Weights of a small multi-label image tagger.
Training: 11200 steps, batches of 128.
Rows from block 10 of a small multi-label image tagger, named by matrix and row number. Rows with one number belong to one neuron. Each number is 128 + 32 x the weight over its row's rms, rounded and kept within 0 to 255. All counts start at 0. Numbers have three digits each.
After each neuron's rows are labels from the 100 images, of 14976, where the neuron reaches its highest value: "top examples" is what is common among them. Only what is clearly more common there than usual is listed. The data: simulated telescope pictures of galaxies. In brackets: how many of the 100.
# fc1: MLP up (model.blocks.10.mlp.fc1.weight, 640x320), inputs 0-319
# fc2: MLP down (model.blocks.10.mlp.fc2.weight, 320x640, transposed), outputs 0-319

fc1.257:181163164158142119156125123125120116121154108087154094163146103120122136157091095132092134155111119145112091154154119083149151120162113093063073141212131180115207071104121088114121059131091146172108190138100174157168192125175210125138123151099137084141155119189147180125155104096080151085075063136115095131120119128135132185169066168112136064150134081132115170051148089161108213129107110140071129116142137163151166133167135144138079203132111143094144088100118109073160140120116138107126126135090120131163067137174081105139145113113161143074122130131130100134082097176154161144123090213171100160163141130137071123146127156143117163083129164138127098104109137118112117172102155094140107074129143186169079116144154101100128132115113102181151144095138154165105127112152162093185135142166079119142138078080093118089178102163145114088073111160100127178100118137133178128138077091170147183147143173131106112124103155128067124091126074111107173118149164105118162130207
fc2.257:114108096111167129151188134191153079144146107131142110107149137155134160067133105178152089095096191115188183126104172112199138118174154163154118080076072159178092229099125105154053134116112163066227000121139120087106103134131103116112078123156118167149115150104122114138109118133143166111140134091146102109102107144122146101118122081139143157111165126136150126136160184152109117161087164111112094139152073117103134106145146117138207122102160159090123138119086105146154067119121205097139180072159158115137140132157154096088077131140126088106142152153136098165189101146169085106144148114122143104154121112075177083137138089129112185163144134107154127110074174115061099136140111144121111135138141136137174143119108090131132112155155079130168110163140074101133152129137125158074078128123059156112113129093153119152126171152110183143179087127150097113152117144186055128147157169132079072096155109093187176109104087118143081109123147119143079134101102103147102146090
top examples: many-armed spiral (87); winding: clockwise outward (53); winding: anticlockwise outward (47); tilted (40)

fc1.468:082128126185125075098106158146072068100124124131126111120141040134129083082048086101091105094133115180159126110096109102143114136119136112083134125141132140097166126121168130162089142110143067102145137110123149103179126083125119144162116122087149147101152095155165134138132077168141136142105085187153112125155121132147107078168123172130111092141116111139082131172164158144090126097101135140176127073119049134143131102227082070086111163157118110098136148161076118165093183074112180066136133107077138113170203122194151116154169126115092066125174201114093166124132093122113115131099115155148164176103150141119127037146101108089091141060167084132130125142154120129172146130126113142116103112108093142123119107090160147084127070134109123109156121071119125183107165161166130167161188161104093098160180136144151157164106121084107134072116107100143115092126058124116086121134075158098161173118165131137148182141122151113072085156095067067183153173134111099068123104169
fc2.468:082145111116137102139139114122105123151132170194118176165101133137206075126155149143145176170156153080095089125132135146097139094105127138136122124045136096213098100121124151102173200142116061139170133134118103170100095107127121176114083152103110173084100157131144103145146225122153092161133122141132183111110088077098151106154063084147091085126164175128144105118068159097130162165129150163108107134148194142103096138195140133110142096164182129139088178131132133099160116149083070138082109102131145143112131132097108104098164112132175148104082077118149154143130124131130133169109099089103171097074151116082165094092174119160166111099142157093120161139043098121130111099127126114135146069098111112106137082139117184136136132174157090178109131117140163065104145075148094191154132069230168098141168081113120067194115135160127115084125135133103140108173115165153135147088085084120129118168147115142143165107133164122148171140107128135156129109134104095041096209082
top examples: small (76); merging pair (75)

fc1.157:130134146124096173203163139100132170108107119084086159124151102136156160128105163158120111081140174134186131155117168087137097158076153136173132050145080117171128061176141124102132130118087131147126141111130109088161141127134205142110204116137155092141102141063127115110145111152158127108111129090128088095182176109082073105184141088144132057106118190129157125084060093116156124101071160120090117066152154089182120107149133118112106159186130157080137087190147165125162090130160113125154141195123158115098123106154138135130138116143102117186144132104159118113108159068121149061130152105143148133094132143143152159129152126162093122147114108174139178124112155113117145135141080138070084149100100131111124074152127102170110111132120166051134114147139107134152143170060095099171134092107110192100152170148129167059056188176162089117080133100125110114152091109100102189144092195115148163097172137175127096059191165125180157080185148173136072136110112138171130148143
fc2.157:067133117149189173082093122119193041141165175107162101114069128163075136124147107176160165139135199121108090114129184111097113127144133174123100183094181181102130087120110134104103062122146095098135149108160133162077150129143092211166104153172094105097086126116097139188137126124080169128145147186169080128109149106129082119141108147171095149179142090103091150154161155094140096141101135120130168109145147174092124149141154162125131105140146130124099101143024127162136093069119172123120128072160124154168160111153116094131083128086159076113173126123206171103130099109100096095119109095084090133174144087102143085143135127108109142133141163073126128111125067134147127094201134106105101096161111089079186144119101152118112139090086196149189114132158126160120151108135141074145130141098152116158155117140128120159101169163119099101060157079165169137137121137131190094080178094184122113084044116158098127147136127140172152167073180160139176144126109136108181118132
top examples: tilted (83); ring galaxy (68)

fc1.384:143106146061056095152134153014117125164106151160163082106108116096125162106187125119121138128124155112115121162104085097202078140110169157112111108136128162080100088089132112149081110123175138145104138125160145097135176109115135085113100202152130108117155104155111111070094139134087148114147065158139084111188116173151093162179145161183137116126115198156143109082197115094110102092057102140132097134159103153110123096111143137133108129089149123108058133147117082107081092138161110128180072125016140107095140146148120150130087167103146165140127082154140165122090149130160160070166146126145133139190130142129155112070172104113053099100102111142163069114124138094092097116140174161134126101109132074152085111137120180189139084155093142125085110109119110133153172137072164150126129108065143154099082093068169114108129072136143148152128109220117125121063115119115095091159121111061098116138144096075158100158131162155125115189128131121140147141187108080149137131095
fc2.384:097133082181154143094082116128149105157100127140159161121106141191062130149079183095165102121134140150112130158128113161121173103161159160119097128166108078160143185126091152137133151097166083107159094102164119093108182112194113108123142114124124081136158097094111137108163182163100100145119166126140118139099107115099122110044108000107137137173109100061137169118143109126084112171138160142065190093099076130128156188105169073059176148140169156110153149133096115096109113165146173113131121119147101130175143078119136107168130105167154126087128178100111105174151136114163112207133106144106159139161125136164138120107097128099128150142136128131112126069141116091199198140120148092142160143132179132135090168160085108155121119175187116119114156112114181069165173098131094096094106147144098110129185111140101097092131185066134176060136159083114108181098116122152153142130178176175126179153111085219114124091130101105129161149153104066103102124107139144166092123163
top examples: two-armed spiral (96); tilted (80); winding: anticlockwise outward (50); winding: clockwise outward (46)

fc1.490:070144135136119147129078180092129133085135078104103125087108150143127133131071145082138044110099143145152101117154087148056131104135134234117120161150143111106097101129138083068136077149071198154143146158160141107168138087130127114115129104098127154129115147122124114135128161149159098138115108115185109115167087110078096113162027175104143111103115138128124147097121125172098150160161090182149087187040144134152057084077077100141134096112148168153141132125078154145194109136154057100183119130206129142164157117136093152140116205126129202124122049166126147178142110108111134089142133098153133087190133116109125143078124111110074120121160131121136108144175084123169125086147129131106161114127153117123165052124126179159087170155107162133141109149097128100087110137107154130139179041148106135103150103196127119109146134111174112070142136103085169153074137148171139084097131128144088137180123119134108120124179194189107139183127161077121102128126104165158116117113
fc2.490:134172168085184084088134175136132117136108119127058068134137082132131142183131148111126121165153194100140093137144142103154084138113186126094099136157129149144153142123137110122058075105104115124107145120152114086093178122133146106093135147142131082108101078102161106070102118083075152136157127160075068111128126127109083162068173249138082116161158169086147122154153159102087125187116136150094147105209092107127161173123142108110126170107196089047134177079199135100118087192070093156150122150114132090079094105191152130124128178075062146091131136087192134088145116139104160124108148110143095147090082140128124113137137123081125128126129112088121087134155128133098110122115116153167083118090093093176146168132112148152066160097102126148131113087126168096115143122091143091136112152078045130115107164108143157129119122132188106117081101099120148119119117086133112145106161190101124115113085077138155127149093157176112179119125106171157088168132099112090109033092
top examples: bright star with spikes (85); barred spiral (31); kind: irregular (27)

fc1.252:108148135170118109103111157176102104186137106109118108106157123060148121107071121121117093105153135129140125116088147120181112164123145069089173096233156149105125154132086088129136112122153110159088170094116159086073138093101096081181160144138094135159148183125116186153144176114160145136086076096104118092117161153114072120132135095091128064137172177138146109157067064144173167106113125204108116134033133197110102142140141082124145075187180134155106107152137096129060129206148092146091105132133092002124149156176143159089229143160164153190136116113116184147086089118105152087119110156105107148145073118155142110144131093138130176106101113118140178132125150094141091121096107134147155160123135090057167131134127159056095152146179155120141129156099130127141171153082085133113155112087124102155147122105166130180146123094194108151147088144161117167137147103088146119150122136158186096144105113144151102158128138131164143101129158092147114107150098102133167096139
fc2.252:119185109130141218134113169083111114111132147078129123092113124111128202184153112118160131144186154066132111158131128133093172151173115168102182161137102165149063116199104127107071103168100148075160160118071084108146176181156147123156102164085135105163148116111102138161158173107134160096084131165171147148151146099133157068144088162125090124140140119124104105121096204133132147119116107050116112162125082112072085103112145133104158145103134177098119101088097132123161149134121099148150118064089180159141168174127117143112115112077152164093097135070138114165127184174151082098129163086096126158130139139096099128160091130130096105160127158112131142166059148141084059151105144101128149206169125109144112136110119122114114108127122130085124123174139094066128187111095208127152194099131110064149176118195174151106190109104085078138144144095116084130065153141134150135117201133200110171122177122107131159122107118170139101065129071147106095117136105096101148117079
top examples: two-armed spiral (81); tilted (71); winding: anticlockwise outward (56); winding: clockwise outward (41)

fc1.128:082133143140130155152090144152133149147110174119124129078205138143123149157164159083124166155114156136097152124105111168097182153096110163138141211092096106132104151078107148108127150148234166126104139149139193134133131096113175135130130130169126197164090150116131155174163136085104152093100146100130143110098042053137105137110144101126148115142154119181148118127082147150134131141163101079140165129154116089108115146115046165100126126151121140144111163089069120218152125129204151127132137146138126180134112109173140098140120116126116109190108105134127106137152159080124091169129151169104118157091147132143152155113154044059155082119172125139103135150153131150153142112149140170101144059085148163105078114141130117116115138163202129038170094165096153133128123209099140074178112056117121112100113133109118085092140085146127102112079125161136114189193152219161145144149140133066071176132167158059104106091110150090149135138080172156130097121141105144095079106116
fc2.128:122128153071139129116131115112110188147147080151118109138113139084132097143126117144119127152132118230083121089145170154085079161125057107084114067186077121096141110114124142131104086143188138178127171135073105177200151155114127159101164143226130080158171121126152121168098082174104146104142152196081138108149121094093111115094131189172153111062111191077146157142177135112149114124120105180121157117134112162153157162124118117126137167136123162140098158112212130160110116102113096126068121141071126144161061153099119093135104131148149144167137184089106114167106170073091113149160138157172098125152153149139110127132080158142182208143150119125170162171095120147116146152123209085138101109137153147136102174121159079149143118177109168139100146116114105091122175165100137141109097125127187119154100144189136110140129098104098117089110227149147196122125131145115105122207118122107165140136119078095175148092037106094156165161124164112104173115107114133155173136147
top examples: barred spiral (73); tilted (53); winding: anticlockwise outward (43); winding: clockwise outward (33)

fc1.441:177171198140128123110055122159133115166141134086134116119060125151136110119060124123134081155075121216097102147119221102144074150210154185137097193181106125137124165134088090073131100141134137157131086144139129096062163115153142085123122172096065170153139136129107128177076113179159153146149112106136163139129108129162134156105102084132119092126094159067088145154123140116087110086130115136184141106066094121122133173119099063120113206163107123117108173241113184095175136179084079127172149143135160107083160152128117091132214125081073169057077105108098147081145144182124170191116120131181119089148091148145095087134127122138106119105126128150106141140175122157153127109118112118092117159117065129118122109164178071047074153151118104149107117115136128116139121093065122127157176085111114132116126103094164097156125119118166165141111119172139144144145139095148154143170121122114136110067127181118152131118163159147125106122126140126136114086128094122108142183104
fc2.441:152065145101128158155113138095129136135108081126125119116158169133040107108171168157118152121157168047099197118157125136150145080045067140120144130144119119113133094151197153134115111115150154189142148109116119147168150072060124112107117076115167103123089141070163120140128136117114167155129170159144094117115165108111138123165102200071113128144116130154136116121192081146127127161078159059134175115104155090177188147128125106119182166140105161088101134143118110153168166162121072123167081093126103187194183154109169012147117118141153107109137150118089084119086116118135135116149179166139170092077171150123143137156106157138171103055110125131144173097172146121129089114157162151119070164088139120138090198128088100191109102149187188143137104184136104174158109093142090150122095129140144078077114121131112125098097179124065132100119133157145064097128170106120117140142113074094088100118136122144108091148128082098139161157153145151153081186062143154109135133108
top examples: bright star with spikes (85); merging pair (60); small (56)

fc1.606:127064153101099153130153149129091153139095140109165203130099135118145120075104141106159145079172113161145133061154124143166121138115157158165165124209191145098083118135084131118124122127133198143129151132099154125094125140189080129079138127139121110102123098122088098116099124138061188133176107130072062147123136102115119134097083162125107167136104085076164088154173129088129161136040147135161174145080125120103097114090115190126058140108153056156130091121087170092135151139153092158121104166115192093168175119127128141104097160144157106116079191113125109083067190061126100105080144155138165102084119101150129124119110125085163127127124091130127125131174169142067170128157116090148175111090114129071135113172112110112161146083178153100109145108110149184107181145126164127161103141148129123114145180205073190085135148171131109125134125152107121135094116206133157117113136127146157062077207117117084115126133119085124135108097164117117057107168156146159127174207
fc2.606:120138111098091148145127134127144012090111100120104100187175115177127108139145146195184161081079192061137111146117142158129145090144095134092111093132124116108096181128144120158165102194174193113145130144131187118168166095072166127136110111152221131147147126138157154090170137075088114165105166140147111154137139074148116131092174140140157112066136068220075110128151161148116105154128127141163144131148103114130137161115103130136130079128102100137119125089153135207188110073114154103085060111147110169191101092128163082105112154125120118119100048158127112158123099110201166140126185141149059112122071104116132116141107204141182152130107173127116135173139151111113158108107136178141133093165202137066160138121100132134109079111117101158142101077145179138113121107153178118136176093210133138167100156167121140150141105121122165122157146141182156122168178100123063145143116087077116119152138096154110117119107115117137175120172137142131114108127124177101080146081
top examples: small (87); tilted (57); barred spiral (51); winding: anticlockwise outward (36)

fc1.545:144104152112131083108098174152129129135135197095142193133152124104138100144117119160151201136105057124164115175088124151056149094132107160070124159119111127116166154019060113201152120122124139140143131119129141115144083092143125103131147162146091161147137132156141107176129169134095114159135127113225085113097125146171136157169104231089084186105160097114102129122063116150131103130126133149108093149145136104162162115115141137072118123091153175131116178114095163128160126183097119171193043074125130115119129116131082135141123112134163097166139134152133137139195116135116157137124135140079106126108157124160100131075111082139128096174106081092127181113174122128123117136159120149116134088159217139090173128094143143125168188125072151150142084137154088163125104114150178181076144101121174132079118099149117070144117086069126107150157143140177060220175104142117133152090115124120170089092104148077128062110175141164108164117111145157150143122141078182143065144127
fc2.545:157107075114143114115101167085087135107138107082113122111156134091122119165144103144133146073133182196119120106132136170132139155086115091117083138148061093150157108128165104073095121154159118075126143149126159123069109087116133147107099151179164157125141124100139151098096106138128140110099162174098121093085165180083133160179055152084097124127192128156085124091118170164088149130136128151100118076107137110119153137116154104196169127114170137150159105155137042124100133129037218151096129188249123160143137118185112077142131047179138227142115102091111120124099115097143070138154118071146086182128115072142184139134125107091200104092149129072114159119143130154131174137085117161117130113098126065155171139177108115177122093149185140123119121161158192096099113170123108127153159142164105135107163135138125166141069171117096140153165171124130154162099130178148108159141139141157132121111141150129107160076126112141097096102128132169135137093127033118103172099132
top examples: many-armed spiral (52); winding: clockwise outward (42); lensed arc (26)

fc1.107:094123140097110128114130151104135113126112155159126071129127092165140095175113146082104125087195145143153109116134173126105137181118082149224146127117154096100127167173108128144130126150161090193112144080161155114121113142175060076124103117150100138134104133064134133143161114087127181158089116207173134103133107157134102144066172160071133124121156144112125099126116157089134103123075142154170140106126161174124075148170106147143121146179250186038162046174163155161086105174172189139165111163141156153186155152136124142150130145100156109081105143064171123088128154124127191175157166148179118107148099119141141113131127088104125139124076121140098087102164155140117100117175128131180135156181074161145174141155155055182115123080145157103115104162140142203130084137125123112193121140123116094122121194135110146152183162141136070112099087142155127152158141180152094131131166155098150179153162077104165099133112122112088159133117176113159128163079109159125122132081
fc2.107:105085152111109123142120184106073125108120131107116096122099165158118144130157141122190164106097152140141155113136115117114123074047103164127152126125104115110092123130134201111168131147141133132144094102144194111119139198122210139140127110143170121143126077156114101129102071120071113134136154085138135092179152196122130088192156255164168130165115112158148127126104111130170134076099156128087118120122143085138203165091078116124165080095080157204112180148127147144132161132143093131111145158214081122127154106098151049086102084177092116180130134122133142137096100149149136102118159169126118156164223168094117142164150165138117105128114127150152104158080092076166121155098110099110096133161093165143129069105068131092129111077096150156153133129048139120178133091110132140145138134130176102134124097145137111102096101147120166126123158089131105142161099125133178147149083174063070096130078160151096116135089128095139130190155127160134065110151087152136216139090
top examples: tilted (72); small (69); barred spiral (66); many stars (63)

fc1.442:136122107116130183117116175179109113092129131110115092162003088103097164210130116148138113103118099159078153137158132107141198138116126161110140146136141122139167067096145071168161127139142125098117111100114176151156141072135157128130109156124192076117117147134128093155139155108110150147144098138165138071131124092111130194074133123097152070121113057195117078158129085115140086121122105088140173156067140104054118182119155099163113059117130136106133132115083176129145139171163145168116133082148160152157147175126113077155180043118146129128157106108128116130153093110166105136102135095136127113116119134099079044128019139117139147138110102151121120110137086112075105086112136157087145124153108144123137161106114169172147188086157140107120118148125146212099118151011125082153158139132148124088123138194106095124080114138136146127119095099077113126100145140188163101153161155103180096089128119121158164127160115167100155182082164118167083106134056093126168136134
fc2.442:127127143132080135063175115122145102124126128137155141128161112100142123114209151147105129129144132128101161122216150183159081115138112137149118151147129091151075144181100145143118136148143103120105100098131105132090120142121056108139183098064140223125134162157102139165055143133133080148122149117106107152076131093142179078167095167117127171152157179119105134104116148137147214150118077098154092166117093146100090081132114095141143164084126062096084125108135127145146153123137096160149128124191088088150129094067100147088130116119121108157111118149082118111106130124108128139146103098064097187107135180113142183123151134127158148119130189164111133131157175074123154075146079134134125087194180094151115157118110065158131131111111139139144197159151094130099190139189149181110115108136110147140136049102117078154157184106073228111106162178139078130152120168132093184060137156147057122110118133115104117112054136094146107114119138119197162098095177158150104135197
top examples: many-armed spiral (55); winding: clockwise outward (51); winding: anticlockwise outward (49); tilted (41)

fc1.446:138155128119163082117115132105131098093133134193127099084107150173134138126146080137155110145177115125119190087124132147095107139142169131114170190169187134126125116153100112075169109074152148116131079148159152103163104095131121122167178081167138173111099145111109105178106119120138167134087112153140125148106039136151120146129113124207120074084127131130194074091165084094061148114078158170121135126131059173170086100098078122112144128135142127123079188116086092132163115176150095101120099086114085129109141115099141127132106105028097123093169122061159168140130135064202102125177158170114120200095163094148110102126137179131045136107103086111138137133134147163127184128113099102142181060151168115052181122155124156095116193108127126092143119096127072109112133204139071116142102125141082089134116130137096099173135148136173136155139106123134108161184141181172127123126133169059117101113133142100133171108143135149191136122098182186157163137164139136089089170148
fc2.446:131164102087147151086136099089105100108150137151150076082114074133119143129087121125192119147080134169047121111184162145132068128136143188125128091140103099133080129116158137137157090142163112182097126157164127109107150147114132116112091124138135101151127083146155094100153105143131132156114148141082185123123135127160107112177156217204115153174101146100151139103149163111156151174109188139126111102141115157153119106150062124133122079119172139055126140158129173128149078091107072091136085242089161122136102138179125169122162171118123144119079162136163109073066081077119147135149103108183135125112132082114103099099118081152135126130129096125120109152123121069160112104171069167179102101103062111094130096131107125125095158179097070149152172092173189158121159110152102163124127086157181151084179111154141067156124156129157095087076120141069156148096123166091122151086162106136119166118162045102161108144131186158124120161081146061166160163104135144181196119146
top examples: two-armed spiral (93); many stars (69); tilted (63); winding: clockwise outward (51)

fc1.493:040125131063077114102143107075077066140131147103091123113153120183120150097144197158123099145120190166093070120155230096166121156084129160110086160137091133153139052104112120097059135158176147183106150082176151051081084053106157092142076128076084141171122104101134122103157078182143175093096131176084057087112152117149108129148134134130143089119106145099149111106121103159152124118177183095108099158144113143114116108128120134167090137146142136155121150138171126122206172158128175158156034130195101115075107121137171131134156143111102116133121102139130125147087147143150110120141150158096099092144126095153140161095117072121097128136117174092061125125103100177189136097139160139170128070129138104092103153127042157045173121098149146186130119140093075099145097103146164150156145083097148149090172116083116111157115166104114126143191146203101110117132156147115122106163115139126161128105102113142123139091173138135128109122140127170116130117157157146164122149137
fc2.493:119156149167156100180146102104101182098135138117111133113102152131155086154130116064118092151115163116148178151202098117127137132091133195173185127139088124127082154128143207158140136063096207176099104139122099192137123101098113143138132077179208141172158146084119107111151128184116146144166143185090089122137186077114120121153124032130142140077118094144139122099128101139126180221122152110117117101144137161086140142087100165128142111152119125091116117177104111192124138176116151131133076103150154116084090088152119064103166120204131108097135102170121101093120122116078116120123158132125157148130138115168101128175191184074130058117112183123161135123137165088159087128106065125100117093111147151090119142119131126176139115096137123152055121120111150088146139125182150109134121140164126161101183143142129161108139123119195099139170109126126104160142131094122143103117183146093104110126126171148190092206152075141067097163140186098196139119082096174086163085171
top examples: tilted (65); two-armed spiral (64); winding: anticlockwise outward (50); winding: clockwise outward (50)

fc1.90:113180109156113103167153125095131144114129153070073055097116128072155104151103134115128108123128113127137126158118119100138148123124087099131209144104040122140149105144093108107161137123148109094124123150069157132192124107067124153137074117142174098140118079104139097163196135134132200143132159130146105146146081105151139085143141176159125153098172116114101075133073127119138131192152140130141102171122126111115140158122120101151104108129113139102113140095119121173148155111112152130184151154105140121111152194180103042192141114147212064197135102084149144178147140037138087157113134134112093154115122165131083086125116118110151207103112149164132123119107138097079059124165122151150150056080105133171069207146096095123120076113174160108140116158155180103093062137128176079075147086160123162146145092096143124107088118170139123122089137093045153123125192112154171132132151144201172112096144134072084082103143120073104090135091159151147148099090117130157166149098
fc2.90:072094147134186166102120107102139175138114109096180104118137110130151177067097172164138138167098163102047103108098186165101146119132146167064132106098154111097134080117138144108165114161140108199173080123134083135042117137190082162105163121140149068111126139189094180139110142099114137146159092113118139130129082115170132124124146081148118101150174177097132206192130154169133174087076097150093149103147126112110122089079132121139123105104153136105150126111105072108137139127125086120150145115110042090111109096135106166130052125131133155133111122169085179131122087159105121116084169095130152141083132054087106119129095159154117168134142092159083131154157146111175094143074106076153121150183094122171112168123119162119136147131084089186134128128125051199082119202071132158159116119105145186096042126143113120137127134127102120168129145111172126089138112124090092155138143154163102103154083110176098156153084167100149149131132114155046103136063124176102171159159
top examples: two-armed spiral (93); small (69); tilted (54); winding: anticlockwise outward (53)

fc1.631:127136176129132158105072097156083108090128132124131153098105143063131128111153150117147165166108084146097115120158123200167136156074102163131111188136143136094163094122101070108090096089101104138111038130162119109163101133081093079121131095080104130174140091080172071141114133129128165142148172217144140114115114180128170106135149085079065194111122114127102109120216121074131153137145108117113124146157096113212100155086123136120151112108146149130087098119143186190188123127140064130168200136159097103078126189141140141136120094103105128113136145162116141155157079143110099103091118137120159119132126162123111164119176133097098076082124122113151155081141125114148138095168076136092214173083119109133112141115123183176179185037124094146069146114123172120103150126143124157078100073087105135065156126130131149170152131087128154185130122139064201129127119102159146117130172095090139150072126089187119162089136101122096159119117133148077126100165109195100112115133
fc2.631:139115190165143092074127109134130128132138110118152132126126096150098089129109093162129124096159130164110076148106132159105115167158169119136089118112126091096130118066116137109153143112126133086102141163125184061181123114169075151128083137100139098147125157165140085145137128183173070174128071120101087109174123149105155128150132115148098129196112133124156153143147103124118148134103183143134134102109121127077122089163181113090112194117226144120103136123138075105123127169114102157131138153176164133106121095170074243120214087124114161088080121032119199126113111104071090079062186096193119161151123155148167184152117103130115114139135142171187167071104178149136082130083090131174180170084161173087148115108160119124180117160138096154111169125114095107111127131174105118120190165129110108133054132146105107110092129121148094121099101114105106125114173119169138072091121183075112100114171134112140146148131119145104082076171119105193168124177167129137068102154
top examples: many-armed spiral (99); winding: anticlockwise outward (64); bright star with spikes (57); winding: clockwise outward (36)

fc1.64:154112121134127129122136139156230092159153142113117080092130089099166147081141131087167134116138114084117081054097107160108088156150044166114056127107187076079218131112138143075104108135136129156088104146108099101120124160095165155154121116000129115137145134106154111130133140123122171195114137148104096153148112144089191151149162099113157103134092095152164079100165127162078120130093106142165142163125110160063061106107177150174160111158153103128125103194129120099206122092136099145134089095080128099123111148142121143158135118109082139131177091159079112161173102127141085114157048163139112115109132126103078129175107124142092088137123075184122117096135125106092106135169130142185166137091187067153155140160101146135114106078115125144101160083109132069095155132116073132115097156135136139078142185155110131149100095094121118113107137156110090147117112126136166106149173150135091150135105140153094172136149164026120109091090103126100149143139024154110152148124
fc2.64:083173135071157129111124107124109117129087138153087143188093185206104144131118086123095196109088131158108141176118092166121131087134170095100178142158093167121078148136099156184221149168172109124131065077126168148133131092104118150094171154147167117109100143101122053143119161125151112093154155086125175139142098077128130071188116205121114216133104134087096159155130179060108178167171113187086156120137233101099128137136151084092054137180106115152092140156088156155124113109120116100137115098101098156147096155131091146095116120135150133117119112114105105158121127121091119175137147125162151113168152136110171198132161167129115167132114144129159116107085119144165117117137117149094090148092090080095150163141127173076150099180121113145136114102135121127131186105167129164071151162133077088126070136149129104100128123155115088134174133107102090089117138107174144132151082135134070107161160163110158174162123123088064073086205149114161098100139147115157160076173
top examples: many-armed spiral (100); winding: anticlockwise outward (51); winding: clockwise outward (49); tilted (39)

fc1.635:118139103049147114062165077138172150144139154075101144075106128122150210134133111172122137111075073106116159079129127143125089157110161130132149168118124075144140110189107118135140096099162181155151113085129133099106119084097135089127128117143156115140120155094074108103166099164129152131136171208101127181101097138153110103161099126152084127134119126038141150094125102154111126123097083105159111134133188111153127126162128164119093075158105143088089165151161059172108157138146115159113118134097159141121128173136170075167152153139098078152173093087135096159128136134172121125115152128100144175170143197133125161131142107123149143158134058099108123138117085169083091105155140129111176102124062091085083028123141120124160126147135111071103177118079104151114047197049110132145142184147101131085185141071151144073158132181072161069134145122098136188079141147077154143114149134118145169064101179135087103119122101147146150114167131083129191124183137114136190115110
fc2.635:103108145144073136111119071109189151105076176153114140107122150120182133101142102097105139117142198058155123160158139107129153104150125125079166096131152088162137073149156146111188100130167177132128152108108119114150122109132069137101095166122166152099151163175138121127177108167135062133152130150130108151145087071112128050205175172137146193108164147182128197110141108083094156147111143131073128102121101087157060084091106091105120133124108139101140096129145165193144147112169119112074141115143093088188188200155106148107091097107124150136114059128136093137148122041131145094084104118107163144127148121172138104153116119141156121114070115165123114118118147075129127123146114074159159170118122132066152085136101167161110091144184200151166111172167092106098142166150131119137133156147079106104120124201116105153126173143111104067180104107112078095057064089151140136155130128171151124118151088087145161117150172196155084145182122071155109105096077106090117138169
top examples: many-armed spiral (66); small (66); tilted (63); winding: clockwise outward (42)

fc1.298:103142139136121167093099143098120100116173135155155145114093176189123197109145119127107126122133140202115104139092135118149137150084087093120118164137106189086143069119086111197146082143165120135125143091165160114105114149198141144136160114121177096115124083104114201119157066133159134112108092113031104134106083166158123140157107185145077116133149121091160119153116155170133106146086081059130033112162145094155134132083115177136154125127160114098068161119142143162154126136145130110133091199143176144088039132085083177147163156124106173097134179126110121081108074080128098127147133084051118114103108108129183136136140155080114141189082125125118107154156121024066117127140132114085093140123125160162169165166187151113115112079134161107126189108161058131126083112107126124109064154162118117150146159142112105123166141145139150099154089088174152091171146162137148146101112073117126122062145138136097141132105173104085082172108134104099116111157060142113153104178
fc2.298:042106130197101112135108137169142135139126069088136151144151062130130113096141131142144115046191066136148212089136072110096133161148131153117169124148133152132118136146128105098102142123121167121160137134086140167081163106172128167113136116107076129090146102143146149175108134121081098155119108129073156157095112135120149143148174219073106133185114171166050134109086138111083152093160159134118113094149137107114151057077079086163107106170126107154129195068121139076094138114171127085115102080095096114182112097140071166164087086137146157182136083135133099120122102136106160160140125179145184147145170151124121168091113148165136127126111106139152173158095151077115104113096132152096077079138121167120197130100133153121173136129063177196160088103122125119166102115064126094138180142144125166111117106064127106150031066122116084147075100131160132113091141123088147145119134095138168122076119169114146091160101125153091120141190110136160153092190140182106134150120
top examples: two-armed spiral (77); many stars (77); winding: clockwise outward (40); winding: anticlockwise outward (39)

fc1.168:119172130092156108166196157146138118195134131131100145093127123144102164161119111165120095148123134093122101156092198115102080151078132170119137108134094155153047139131112165063133127110114135113152094129170094063077167139126185129084145089163158109178109058098109138117050120137205126159108192146064120076171085097174080067129096085145145116126093153137200154113109114134109128154139117069090110122134110166135123066117122147090178143175115155140104104106142164098117081143153112174130101177142203129165077086144117086085179084133124118050091109167137109148152171148121175161124145138062110107100107114157134112156113143110113154141128092141167136125125132163087189110160201118102056123137116094100126161121120122132160089095137100173095131132108119122149131199131072136144133146149047116103107181154121146101169137135105165191044156141120140085129098149151075144123089170095115150124147172158136138155134164115154143140155177143154101187165186100125100115084
fc2.168:103160102130118184079180128146129103145132178122181105196125123144146145110087151141139126112164164134084162105144111142079112138210116095130064127183119088078131124144085081119117149083184072086093166171091125183116082133115135138134174103116114144092120125177165080143156110081120098064121123126162114140115121128153117143029120040128113103150133093148090150123149093134131096134126118135162136145144100126154182156128102146126139097172095160061118121113138122126115116110111153132114165115105081125112152116092113136134162166133117078157149151149136109110162185094124083147136155055189096124120127091153146159096118067101102145145211183085136133177067050084116131142074144159155159121075145121101084152105129095109145113143153151047143134124119177050121135186127197124127089157131177159175054117113084075088093143174178162132137155108129139148125141172130104098125190088104130136114087152136155098130134129210099144165132101085087186108087161177126081136145
top examples: tilted (83); winding: clockwise outward (55); many-armed spiral (43); barred spiral (38)